From a checkpoint of a small contrastive image-text model.
Model: encoder activation relu, encoder depths [2, 5, 2], encoder widths [192, 384, 768], text encoder width 192.
Training: normuon at rate 0.0036, batches of 256.
Data: trained on cartoon faces, 101725 training examples, 22.1 epochs.
Rows from block 6 of the image encoder of a small contrastive image-text model, named by matrix and row number. Rows with one number belong to one channel. Each number is 500 + 50 x the weight over its row's rms, rounded and kept within 0 to 999. All counts start at 0. Numbers have three digits each.
After each channel's rows are labels from the 100 images, of 14848, where the channel reaches its highest value: "strongest on" is what is common among them; "lies over" is the class under the peak. Only what is clearly more common there than usual is listed. The data: cartoon faces.
# convs1: 3x3 conv (encoder.blocks.6.convs.1.weight, 96x96x3x3, each kernel summed), inputs 0-95
# convs2: expand pointwise conv (encoder.blocks.6.convs.2.weight, 384x96x1x1, transposed), outputs 0-191

convs1.84:540507472475466384418476531493437556449493477419519539470437531426464403387451437528486493472369506465547509577521437476498549477441454494486453462516506531543414448446465534495488469521471477448477446470474491554407502496484526423457492448419537453495433544641522434485425500486545457569
convs2.84:418463504551523429452467514560533669535515539478518414470516447503469527507572550445541549495509573561523603601539416549531511530505474542479511578532533485530546407509586476495520492389485584453433548564517553530483413510554446490435556558498430438520428482481441505504524491438521540512475595506646413548556562496513525435507457573602512456603586405452522579509552518414550469484528545468587517512484548472518572517693457511543551543472481536493547414507541475583475476502533503476527492457407529487475528516591464548447445576519535475516494521595481443552426454544493417435
strongest on: top hat
lies over: hat

convs1.41:463510521408515579427390491577446486437481452507517484513536537469449574552540360537429542505448579451599503534493432482476491487505511497497425466596549444502540502456412468485530487469444549490430381545499458443447567497394457473441490459498466440478491492505503408420495464494484524506
convs2.41:427594448478477560523526454458484540616514439490508516491532519451521569592473443545497533389488525529500498470524530523425449368434435424478485499477513471504545442473517533407450467527533489435498479510528529550515536478440497540562533463602456470515527453479584557523505461611537486521522513457500521586703522514534441500529496526552659504442519524428525469471521515468449524542442477536478457532567519498498539490529565563538499516519478527540503516452507490510523511489507471471551497442506412451519518427524435432528505441452589516488542526500505545543447451428422441501
strongest on: sleepy
lies over: skin

convs1.23:457481472455477469460510468476481580472478504481462504381482518454505501455531435453410456515540510493543545517508395498539474589545509621514556484490474496509394470520441541545497465578485460497460414476497484505451598460517521526515524495521536425486459496663610413508547407492616477522
convs2.23:508469603513415505496408483492488501499437549464465564478437537529530491549640539427529485554448572496579491559471348525561469575500437492403489490540388530521505536433571528466509435496443522524533521494444539449484537478485542415495512535468479432429477529521477493488505487457502548418455521541557549423522447382529499366552561562558503419465535421507459543559478459541540499526508513500559455519516595472499476488487435421492511529491468446418560443546482479547504491500484541487442488546467553507442526540553534501460481551563525477499503530484474510475580516486399474497
strongest on: bald; hat: no hat
lies over: skin

convs1.25:441442487458567519525542522478473486474464435527482515465561531516428475383531470452523469568530485426601430428453438548576556470536548504428517402505509509550475497609507590520539536462556516416592542590523475428495500521507477502422523523458408505516510505420437594436480428534546519480
convs2.25:510478525480471514531467534548530495472444459451518494519466444504590366502395536508501494691448542467548588499538556543486483504499528481515499441574492449469541509461496548467521526480553624517548449502389462600477480402448481476533622515418590378464463494476617506436591506420481531501506574549548515451475436514529580550531491418543501436446475533509488521524456544445541550502453532530425540516570504278539452521362556522441523476394486528456487477442522548525480513491535466452504483463513448539475579498525510470500536510569479510529444530575474503518496460436431462449
strongest on: sad
lies over: skin

convs1.69:451607474609446474500420474544415463459503527471473456437470478452404560543591558564494485532423495400409474469550575514499461470501525553539474457472470475449481406555507538459457503478467520503358418437530532482568526445501474436531521483492505467460487513418484550472440482437465486411
convs2.69:483471478533489525482563580484354439509535465472477505518496529540454518548445513506402474464456426469448482472486490519483576543500497550521459529522561514528491448446438495560516525639527484573571638466577451541414591488537506471499450455499470453472513517514430524549448506515501479543488508483407405545566491489521470534493426488506447543417519541479445410522516519457528425417489567593433523533495455508463453465532540489543505519489493565470508575543461486549524466422487519545437531577544430514499533420619526436474426470486559577457422530538593504487649482517580477430
strongest on: laughing; grey face; glasses
lies over: skin

convs1.88:466493471476472420510471470507494483473395491459508475493434414498474365441492516465507480498506517510546506525469363509489507505455421485514533481435559521596523440551440496495383527509482481531501350552440547466521465557474356502465520514477504479478500516542394544578473550465592470440
convs2.88:457498538428618474380525470494542392524447546409491521525457505506576488546471542602502462518490516526490451515485486505559568454415356523478503522510411432497544446513425516481535579605535513481492518453546441481505478433538545520475415556473456422476486458464555501498483438489443510514494566522543536474511504495501466505512514549549287506580532524521460406526622519544456479483475471441603594579442497562529446523510462613535482454409448562441528498505461501450496471483521475502551488542448490459428540516433543541483650432540494504566463449476457505447412454514476551400
strongest on: smiling
lies over: skin

convs1.31:412465572486535534492549496486426561532505430520421486440533444460517477467551491477426547496562468468481314597450453520563492454493571535491438578517481483554438511482530467570425429449555442520486470430521517546486512564493503494440471532417528561567462479569498464529484381481526445537
convs2.31:503503482533521601444496535505468504429475495614474482511522454481442489402542513509522521480491452496455543444477500500494471532525420421618478477592484539525445550490430431467485554531541448501445515455463495447459540566573420495496525541484462557504502445532551514468569584505423527365512450512433542486489531392432505495411489492484506538484453534344488511529578557487504441536490500498578511509509544470435442543469477520511525571483504516512500566420528500458535578554603533656487419473493495463487578460528488461498508404489487567569511518483526457464493493580518588530
strongest on: hat: no hat; bald; a mohawk
lies over: skin

convs1.77:489543484510506452478569527477525427564457441437508518532569466483591508441387544453511564472548440530446594490531545606568525540525464528557523396460500519501506495540494484484423516461547459542555556559485568468508544510533498491507527583653529477504492555513528538482513655569508514416
convs2.77:421539468446469598545453487647481498489411471428463493447505489522465445503520487456620549455455637464573478474555516584559435498515477587516522455574489485568327565436472525496505433496486496541568476553495539568558522478454565542419485539547451495447427491459613496466522529446415571545522538559462545452475563526498465516552461471474545492530479518487458550527501460519606484490493549540507524523481533491471399475452541426552477448548427489513543450578512534463437553539456579449496484585505416528522541513549596481543458454484653466481459438508474466528449410478526575526
strongest on: cap
lies over: hat; skin

convs1.52:353512416472517484464519557540516375454591490513444551443538465530543517509492541522403485478596437425502436509522484479517446370561489485443618476472462537475504474476469579447449451530491511507510514436537533455424427532510491472536472533508573454495415495418500414539531457471509452484
convs2.52:516497520496553531492469500467580509430482454500484475513598504476539417577481457468511525533509440532510449534519539471538559397461452544463508536541430529514523465409438485499447480388458559500483563485563547524454482425459539486506469496487515491475439444460504504574463469532566490568563535558609512455561450483383500565567519449511517488520495494505507465535419432485459458443506375506495444487515449357513533532496518473579391498622474413490508513528497564519531492438545449440488518510539429564521432536614408547482442498494501465497526503548501620543581532469475505637
strongest on: beard; angry
lies over: skin

convs1.79:445561449478496559546440503497538524535510534501568483469384462440477520536482479529508456438542473458523436467497547442494487486373495510444443467520554431437530521443543413390583472529545552601415423493480476497446493604503536476465518410571489469543510453464450531553391456417491475548
convs2.79:491473510435473620517531472513510392530504517482508542462488469535434482483466502531393481497497462411493483443520534458501467578467563512506612515584455517550521572490467500521439540568465492390564460476539443558584507469497458529417536528553588499490491636490507508537530593498487513555327512593570537483463428455517560560463503507479487493530535518475352497438513519471547495601516486545522504538450497508514472587471450551560527453428517480554497518488507464437506511478467495443485529535486517521469509536496490473470484586470498568441532376478483471510581507451502525503
strongest on: cap
lies over: hat

convs1.71:488528472459501507459531531622436426516500597553519512536492515491355594485483460522436531538456462488436341441527529493523557528397551482448518408601418396500476496534524514544537516498541511553500518466564522401437471478480474516508440470487492587504438466518546453518527485458491518469
convs2.71:404422589526478569501474498546530565511500528503435480549515512553445514516528455494610563439445461442519483447511448428485540519549502499500584514592605435434547465502511518387405481521494539481495654570448484478509557543488487570441479584449444492571514586455445591492489491517526476466490495573500555515536550498521536464552535592472559408406523510463498563514522494470481488538490487493459495517532493456494510596472480476505491549577469550561533474495431457506463518456494482487492418493476461484431526489402469485569582548511452474533453473440422454525515560454528485491
strongest on: cap; curly hair
lies over: hat

convs1.92:523496435446519536528518398532384505505493348433499452473454421531470470458530424493528502550437493494494503485555453514424506493396475575456477492436435413567448493480487494524499474469399522406481514461475460493478543473450525406487530452459480484502570481499510541348474425477512430445
convs2.92:539544506536501537560563550516521500466480498459485519492414372477484493529532595544467517611581456558504454563532500571528516570472468473452428517492426472533524513484501592498513461494443547520525521513505432628377418423421514431446476488466467567449525451553504432542493630487418446539500528382566369465493522513493591525569500512567513554548587456563461424553527456410482373504407519499465503546565499476525469476510483568366410409419483504455516528460531464537482427547432549472508519581503476495502514473463605518454535548452478541440529428397429453558517469551391491379
strongest on: sad
lies over: skin

convs1.55:384402513456499417431467494549453462417504491525534446455525548418496482539601483511428473491567484456502377499520544474571532577513528532443466500490462454442444463452419512534518440454524553388459492525481472609428530492495431553472494430459526452474537495473429513447479387476506449525
convs2.55:473478461438555476546556549548511540492535519433521496534540508549444433555479512500507538501477506535524433583455506550582534452404574498520461552488431455483477522396566493572536545611530432581407664523541447545454456486485478430415505490526593462479486439609526594522456514519508468512512604579568551490469436577532477520446510469507499508423563508449425472530507514436488444502571516543488455447516551409507444461556576460499486450466415438437544375536454465501496505428437600484481545542543506501508490510469464505395550483579506531494467499485523503480487537528463450552
strongest on: laughing
lies over: skin

convs1.47:530510526454447377459446493507451512533447452492519501477502475491450477506412449468506502489489568535470640595486417489507571505453568551506482455526564580471509487489518514499296500444476385462456528508427531489521551490502461525431519520530503474481448528550552495519469447601528400506
convs2.47:370569453490474568535475504596516570564472496600585494509502508515525522514510481536534498438514591515501395441527515515507466456432483503521487542518535528531511480533483562485457494467509488582492569527492518497560566467427505607397340449527392521512541488447573469457532445535439419480582569621545454433430454539564473476511525402523448489533589508448490529496578530516453555484468469522416580509512501452535521499420465438537627489464448509468528522521404554517399540476502536492472554504446510497440482474403483547433505520488534471481488510582518489449364420555456517439
strongest on: beard; top hat; neutral
lies over: hair; hat

convs1.33:423484494527494491469527509547472416450502574514525581583527499474562492470509440467436409444472464441458448513518455509457454518463505514499401450490427404466492468509405614430450515528480475409597455423472415449506543540442424525523450437476391506447491572522463529494572463464478433496
convs2.33:475532468515454483555441495441465518424521479504535572443463508574533390544507539478457479434562452476438421407391490617458499440457476514553481502464472502500463508528474431549448617456486507511474455497520490511417550499434475482618474419500492513533459485388404543585398400489531453505502583462527484551457370536485451553471487475484493503538469508448586444564455455457546478509458521530496585418527530491491475544444493433517536540504491489492428516430491490563599475433483341503417542490456457497517542449519498512508556452536485555480438484526501569515580530529487435459
strongest on: long hair; laughing
lies over: hair; skin

convs1.83:513530459508512541592625586474543545483467526567498500520478484592485468552456548478540539507471436534524537544527504515466500476602512520491431553420544428432547596488579406514601519454570424544525494529496521398533444558461517510464499631460432564530547503491549573549491561469484524478
convs2.83:472526413508498517536438565399519414448541409445521506448560484571498470497445466498520563465443511515608515485513523535533477506446444618485457530532559440526512508515548573485517480467587363544422521520514504529571481379478639557428499522583543482450428425537537486461469520465530447513568554539494510507538561482492447466406450511437507471490536451519445460483501368511532518477524454500458515553511522545524522476464486441497490444495482528409520500522374471432496413477426477420520391474467444418540502444474420434460451486431563476422487505472467443456517371440506524487
strongest on: cap
lies over: skin

convs1.93:430448465395501420544494522510432492484483516470474437529573395464458487514497429448503518547518441453551409475501478482478468447463484458477512422570487519604525499459453537607552411478545473503430406470517446442453514532445457408479411525459430532429472503396493481488489491547521498617
convs2.93:391559496535511339379479545516509472507484573484596315508510525466500509523542501610502518489567477588537503566524496479498477412497484528525536544551490425481531508493505503378531523568431610506461456533498440503529533476507548465508492517466517576545482451520455553471425581487474537496606566421450538456503517545465512500509534521447534535455456407466436529515431465475457513508542527501490542478513514501540492480447445514537569457604546463529548521494555514408477536502504529477471489512503477436527491541644485483514464500488482563481518452477506544532498548580524519555
strongest on: curly hair; cap
lies over: hair; hat

convs1.81:466507486441501474537360573516445503452397574483510523510556607529514489547441555460512479456408505470568467509480429481467612546445599506505474548564458471518457509572524495434557538499510530469413489469505510463446538532474470448468537460455411485489530508560528534598455436470436467627
convs2.81:630502443513455510499463414479499512461463462517548539448439476406458401531531477457539534482552483341533456436574490425470463527530427486485473612478486504466540567596500516412525522414434616524567493419565528401502499494472493584466513495468431530460567468538462495501538429573479510474597482520535454436441535496515457490489494587473369470525494519523463480519615477531515546569568474522533506532433478480458479520570508487455504464525538498468559492475488476515444523562484502415501478524429377463483511495491525462453491461455445486573522454492418563585430375479571476459
strongest on: hat: no hat; spiky hair
lies over: hair

convs1.76:538526494444509510422515469465482531500488510499475498419523582506409423515472466460443450467511490450466510547456511568522458591537546536484590520452522504500365458502435576542492469485492463413586463484531490506454603458487468506600499575468571441442455541596440420370525470495583483514
convs2.76:439431525402494565512504539552480461448443460554615483451555544515524416513567508524529444439348548476533605457487472549446494454497550528465485548460464514537514497436520672585543422480492548522491504591498549554496483461499515465563534529552444529425427450519526542404454517445454504574542484424507506493465524567514476423580562489529509476524498471593422534475452462476614484457431454460453484503493525546619472444464452404509566446504498486519595480512513501516473540482481561434520453566489403513422502631465472522506495490581558420458606493520389501516488497533567520451
strongest on: hat: no hat; a mohawk; orange face
lies over: skin

convs1.53:484355521500498452598514430492485500544519480500386490641546547520470473527521508535576508469518468531482503463514477455520503479448506511502488556489595462497511491535514577574416542511469475615568407429462505563510493593506497493469509456341534549508539426485417448514495434500510454506
convs2.53:493519500579421462464497550497521443493527483545526447485475547540517456550495445493477526532540446476449468502505504476565468522495524529516400410532579570454450550503491488580485495382497551518402516420472509491500496575456573520529495466415466540530473405421491437553491526455506449643543491488526470510491453551539505523486532493517517586456474477525466501430518512576426469492620489545473473536378514546510512472419557562430523483473402493454450528544506511452465473518452588581475476547495467485463477468559518533571524480371539581544508478552521478505518458426524506488
strongest on: hat: no hat; a bun; teal hair
lies over: hair

convs1.67:509454474498438404556492608488538593555462533412526534488523518380524586568478536495511492476451455473494479562588584515458453510481464504484399489493607500561506381477597452536485504503473475506454467498531501494495494567546480527506457375587415564546495554533581497530524427499486506506
convs2.67:465584491558515541529448454537544511559466466645553550511485451477472451477515535500431595450399558510586448506458525465449505515454315570514451457473516483525446545530564473489573468432489550484583515517499520563599486500538540554467485489489501449481498470524466524510347449433497427486500560557516508438436512572572592551481544497514545532500513424497477396335512564439389521593480501605522515462411534473569467555445566484450532521530456502529543438530463473434406494579471517424482472462521609579513449514419485488496514496527386555442524451548482469351495452464475516493
strongest on: sad; green face; blue face
lies over: skin

convs1.45:481444476444439448564500376482499523484588564437418502548532554548487527475414541483496516497449467435471454428497500496441607528463526501451487556451517518516477520590528452588480534465489475528458486460490581576404485520460404527542548483346455529516421504497534477520540385535529500553
convs2.45:548480604471492487376543552531482497461408523424463515330519477542529450531523504505425546477419542445500547464524535421487542452450489464517436530525636431542530658459578519463675463539456427538500588513508491459505467484459473506489564576522525557509622500455456466466544477533517405463523508498505502525491581484523472476503510526477493493523608577573526485550491482410515485433494509556572575440567548506503444490381495481475464544520487502503508495552552504480529555434479561405526457535543429504493480460405455538542454463478478467430584479504510480448536572494536518486
strongest on: hat: no hat; spiky hair
lies over: hair

convs1.60:496616527455487493513559444458515495429492498490483478502456504531499606442557520505505601642539482484407505473502480432464487481607426507456508505476399542466525549505483408580557526454468480498439561531518545521588502492466543458519583584535505510559494520456465575546442605551480458415
convs2.60:510479454448480527513484554612483463485477421476507553558477469419590561537547542498575463460444555475496512600551446595499522461532612555493519545556434501542517326422485539547555472526460445449499494489339443525478499492425563457554502393498487493493475462532552483538516548507523525463407543439589522424515570562530510453604579489556473497426481556514436465594480456495551523480517482570470413501524575507545434533501541513474435524554533537473489474479463445447461476468510535446487553525479420544507413560543503484439567544548533445412552538542495446501477477444527616441
strongest on: crown
lies over: hat

convs1.62:433547467491421534485437542400412474452477518535564483488513503486529460479634546501386510498471434441510463454508490505462397446510464403432488427432550468597443435515419478470546445547465519433526491414522420507497479483558530520448467446403559433468511493430502459463500553478464542491
convs2.62:440494403507463523550531559495510459408507463484436467472539550517503378545499467538449491518495506548462512508514506530644525589481527483512509436509393524466539532488514566509564435378518543557477490531526523455480538446451512589454549510484419508469454526555519466568438524417512537490532537541590437496478476478525498568520492440503576539494443479539427433469474481456587496442572497603427484463503478521500434452500502421496490435446479522470534587486467506471464464500545484489494523571512517519502476485537559493463450587430561539392467448527455503525467503512597470484
strongest on: winking; looking left; beard; purple face
lies over: skin; hair

convs1.90:593522490529487510493466550485563591555502531493452491492475488462483460529488491577548503502520485504481504492434563550479463390483441495496495489466565525468462479490522486532485474162467550542486491481510508503491471494510551510478486503510515566517509551403527475486506457497490422496
convs2.90:471452505465536499504456427509504501525516562502519545483653505487333483460409550527521491500564488502572467498492643460607474466509423465559504445475441521555407592495480487490445494583531478474538526567529465501450621494519560473504543476562517531477454433561520553503469449521484579510452501515485552600464532544480477444479523500468579503566500502476540434443546438477556538491445446545439516466553527555539443558499555461591513486522518491467484452468542529516481446548496522497426523484489482510511470318556549354531503498490577503420463521495434473497505555490398502560
strongest on: beard; green face; sad
lies over: skin; eye

convs1.20:469417509456501385507434552431452529467443501520418468477528425461525473286430501387451468469493483586499525514460411477526492580529502475498528530535582471513564520493528478493451501493486494445455501577511463572488546548528501511434505493478491401472500470518511402554488511550522528596
convs2.20:445473576549557506399548466433409444397600408511499492473547462528502432546478486486513484501559457499515533452508541457567561470625491573478496507369454426505538517606503513559489525468461456505497496465508543551499493458522512545478511507526465444506508542466452494509518601507581432546566538574434538485428450527506468454507458485471498452478505503474491438520386468490488557542566518356536543573494540490484515419526523522517466597366458547512459548593480490470512450657425486481615570582495499427453484514517539573453552460445510518538482508481519540520520545476464432486
strongest on: neutral
lies over: skin

convs1.94:514486526413554501507514475407527498414469444526523475471492631502497528365485556481432488418454497500468511535615534516568474567451480474574431508557490507541573452477505459476473446480328517408527456413424468464472496525526451501554452455509439512540499550490544484473471452452504490428
convs2.94:540497534515452531523456537473473431484547647460438478555375556509496477453536599561614585558494477492513508466465429608551471509599491485492472506526423487510504538461502475496574523588504443560508510508495412500476501479508513446575492493434459461507533600503501486520508461510627515419425474468503496508439520512508426503470580487492521510481537496474519449472485592449529400416510361490550541514559530490539488478490446464504530536457454472493503500553515522510498497450468505485422463480536610544503514502506522557501449480501493518546488520501479449336571507510570551432
strongest on: angry
lies over: skin

convs1.22:452492470396544507512585619452387521455404571523520519517583563460420383523446511444383490549539585460442458507500482504505512438518527494485512526473473490511429396582463511515556543488454438450514448533517475435467448448538436426549480495537440506530485530449537498441524542439527481526
convs2.22:527459469522423523470569562524489423441475486416407480547447504403522455435527626487545535529459464378457485475523593522465523371514421564463426432566506433528577378455493478491375557498525517452471559483420490594507596571391534519430465496469475447496476467512447468453512509565491434481504501440443585519522457551506526509475435514553525494388586534515507525468448480503558587545485547592458498447543414408516493464496540545424453503482430523518514472482493509514446490453521591520377519474423595550479454523460514526536425434560571471459505475526461472526471502456545544472
strongest on: crown; winking
lies over: hat

convs1.8:445421515381491519485474519497473478466472457489438478468474480477461497395523517508535507495546513549508440509553361473603496449536513620506547509485521547543543459499514447531479503464281472428447483430450511581521505477455458521493517503428585497498509484527536407480434542479541545485
convs2.8:496480482433551591482444550476435572541467456400552557418463460492436416473508418485521430527493539452499627463515443515578553428489495439493508495555530455468439498449557581473505453431507428533516499496539481521438496526500466498454537508451543506533466546497530473438410529508478509572459461477556513550482444557555458522523463541485564479456426430551377531577494443507386534455483537431467552581483434490475503512519532492515414488449462514353529465524489556464516492420451458483413485530444471436474410504453447545575393467584505504502522534472460482548534475518492547563
strongest on: neutral
lies over: skin

convs1.15:451464416502524411568509540484566518472463479585490414508477577414515486522558463528477425428397463515591524438430501419493425404466435508496494560498554454538474450408498569441545497432496450504553494520540432514533533493539513488503456466372436498535490504424457419493474546421474457517
convs2.15:603512627522519455559459445483510550509494514518453656463505543479458496502498510522453446491492519565492511573451536486487544506455458485479509518420510431551492482448551483572542472477592531552480473507449555382525405410516445610509536595503496507409466587428364316443517497518522568537542514587537522504530550451457504490501523519437513478576669461524436562512474518499532503481498522519473513514526418525459524540566443524305511472461442545500459450475415563518623561461458544483443497499503503499572531551513478510549500514513539458456502453512451455468528577627500470397
strongest on: a bun; hat: no hat
lies over: hair

convs1.35:419466475475585514582578562530466558497520515553560526441493531517483479502483548474516434517524515517461481596522475560476463370490468485515538414454572550623500561469546460467495464554461504541589448440503528506457414568589532522523429501463469563499422572413524470548535487480543612445
convs2.35:457523451442536534504501538530489509486464504461552479533528523555384524521377522468452549512477521482493498475449575489453529569480546517601469521575519533476547478548447515488498562560565530545481576504515454499420463438525523507464349357451536512486483520423538508359497474497500484435515566531574526565453507476540564576522557418517557584516451549400529455510467455517547479562558386443494532440468464529486477468549600498533394420431430512564605515467447476472469453485442487454449503445441480554557431481529503409553477481528474492525475427471385451578464444499514539592
strongest on: angry; beard
lies over: skin

convs1.85:444532516454550596470552445439365503558480451480493519390597450496428492438650448534444476517464515488537392500546456438488432531375529500458441538495499498549501489481487465446441504468497490517448462459540490460468500498493485483459506452410483502469533476566446508471538371493489562443
convs2.85:518521488582460318482523485514557509521631579516473515469526537479389488442545488383455475476515390536475540469522512476517508580499500423451501530547468447520474548525575481576521384623505466501591530599444486451542525473496473525435393567555526499453538511523538525519476455458545550404514448497505523470464541458485493515614559476546491543511454452385503524481542488494396523566475452520414433515483528498549552499475436509513618497553678484460492513484500494410445469567537482450489530480434510567434475465547452544495478457558476577524461469492476504455493390482500460590
strongest on: a mohawk; grey hair; pink hair
lies over: hair

convs1.7:440522484506456500433501497496460479521487501508500535516480555442386451518542509514503588443587440495486455521563451486497448373464492562505552444478529506418529432420534494322509450613500533577488464457501525454480555503488469515516517551484604459568558487395436541459592466499474509486
convs2.7:451504558541465447595509531473551576527518433366551578450417533572456456559462549563496529497515474476453604499437453532492558407671438553480529562495456482563557467471480420445502538447506423512494469476613501582446545453459442525549501448393542494594506523505495624524477442572539506542433389496504494517509538537532476586434591488369537498503475514490498554598572516579493501531565526519467521563559454446519477514498529472590471447458468569474535448489468574499474523460573525515527509549483431492507515556525508468517477495417514504430450479475517490408482458533488580453
strongest on: beard; looking left; laughing
lies over: hair

convs1.32:442462535472474341471568492542434535437528494570442457453482517453459510464579507515525474460505490468552444442541492363589476558520485489498529401499557515418473493471473548492463468465464498524446441466502551573450623525547487553443546430544599495517553444525472446475472436560569466470
convs2.32:496521569480498527524531498482547459537562549541415513362523503519483543489510547519511523492494429470491585498522542479468528557549541535505482441561518411535547478524512519403462536466467474501525592467614531323467478538447375510440590581427487471550436505470503483512510424470532559446479488554452544516596542438474484526526524447383487467474522491557496539559402487682537512475550527519532462524444512487454432525486554526551517518547533472443455510571436571527423601465396465416513486543463505451495575509543519491513475424517494520475486536465466454522531520462493473462
strongest on: bald; hat: no hat
lies over: skin

convs1.40:465572477548511443483462592448409466545538520415515533561552423413538414496546508512483494494543543502470444487462540655477412514555520469418409490557435518474417459482499493569396504503530453393412505512510485506523574470513530447450429466502443555509425576459462491496475477483491529513
convs2.40:465455549512429556378506455490485554477506457498484530440507585489522531490517567565614511479378600575485508591452504499578478506474489537513510558538514459474451543543513501530525513403428623454608421514452539514476463462493569459437453554484441577458440476461473496454408452420560519495499491525458525518524540466510473505521476460566546505500558513584531464502440450427524502486496550545550555492463512453484487501548439531519527400582531524551527457544611503538459531554437429509479497542496485503451495496473412516516512590495449459491456454550479474480517480422460520427
strongest on: top hat; curly hair
lies over: hat

convs1.43:571406472440481488467524512406443524550417495463498492477442475490543428413531343494341507411544463463451391523496502488501474500487517473470396490443467469495483460472527513493462467467524570554495542463438529484452488447513478491545474462432413574484534539506476503532466391400508507491
convs2.43:517452483551557475464490525409493477512480450420513548542382537515508435476510465429428519546382540524533418553486508503532493475488508537494501503511526456514578514510491484475519535545566536474500517511482458437410520544554536488580537530525540505437530478529524454530525464444529459509504466517558551549645492539583502440510492425438502553543499464470536519515559514547436563399483419468532460555524448535478545493484543497413523509520480473534497545425510485442579540502531495511478397500527621431493485487431475451478495465451523531432464492532538542453496494541505445575
strongest on: winking
lies over: skin

convs1.38:489426507421473375506488525345518563431544510530458522459556484440523425366447500522488521403509495588517393515518459500520412436478537501507491489429448496424527466449587492462475423555478525439472481436456499477441557497509466473548499482414483485566545545423506463516499487488529536557
convs2.38:535542603480472526472486516561478470405473443575470510521452454406518398399444502532581502459490471481532475545489530419413521567608518566503516479457597487512508525492445466468487514572461547456473455490520437481444463451560503513516492503456553549488500468555525461480495513491484491484566497614462405531549543493454491471524437551504532519411578454509472455520411445601517536463465544455580485503392464520512492584468505506361497517546584510593558430550492503405441583502514454519561434375518547561525550501520548583512551452415584494489492452500499446509556476530517469544
strongest on: winking
lies over: skin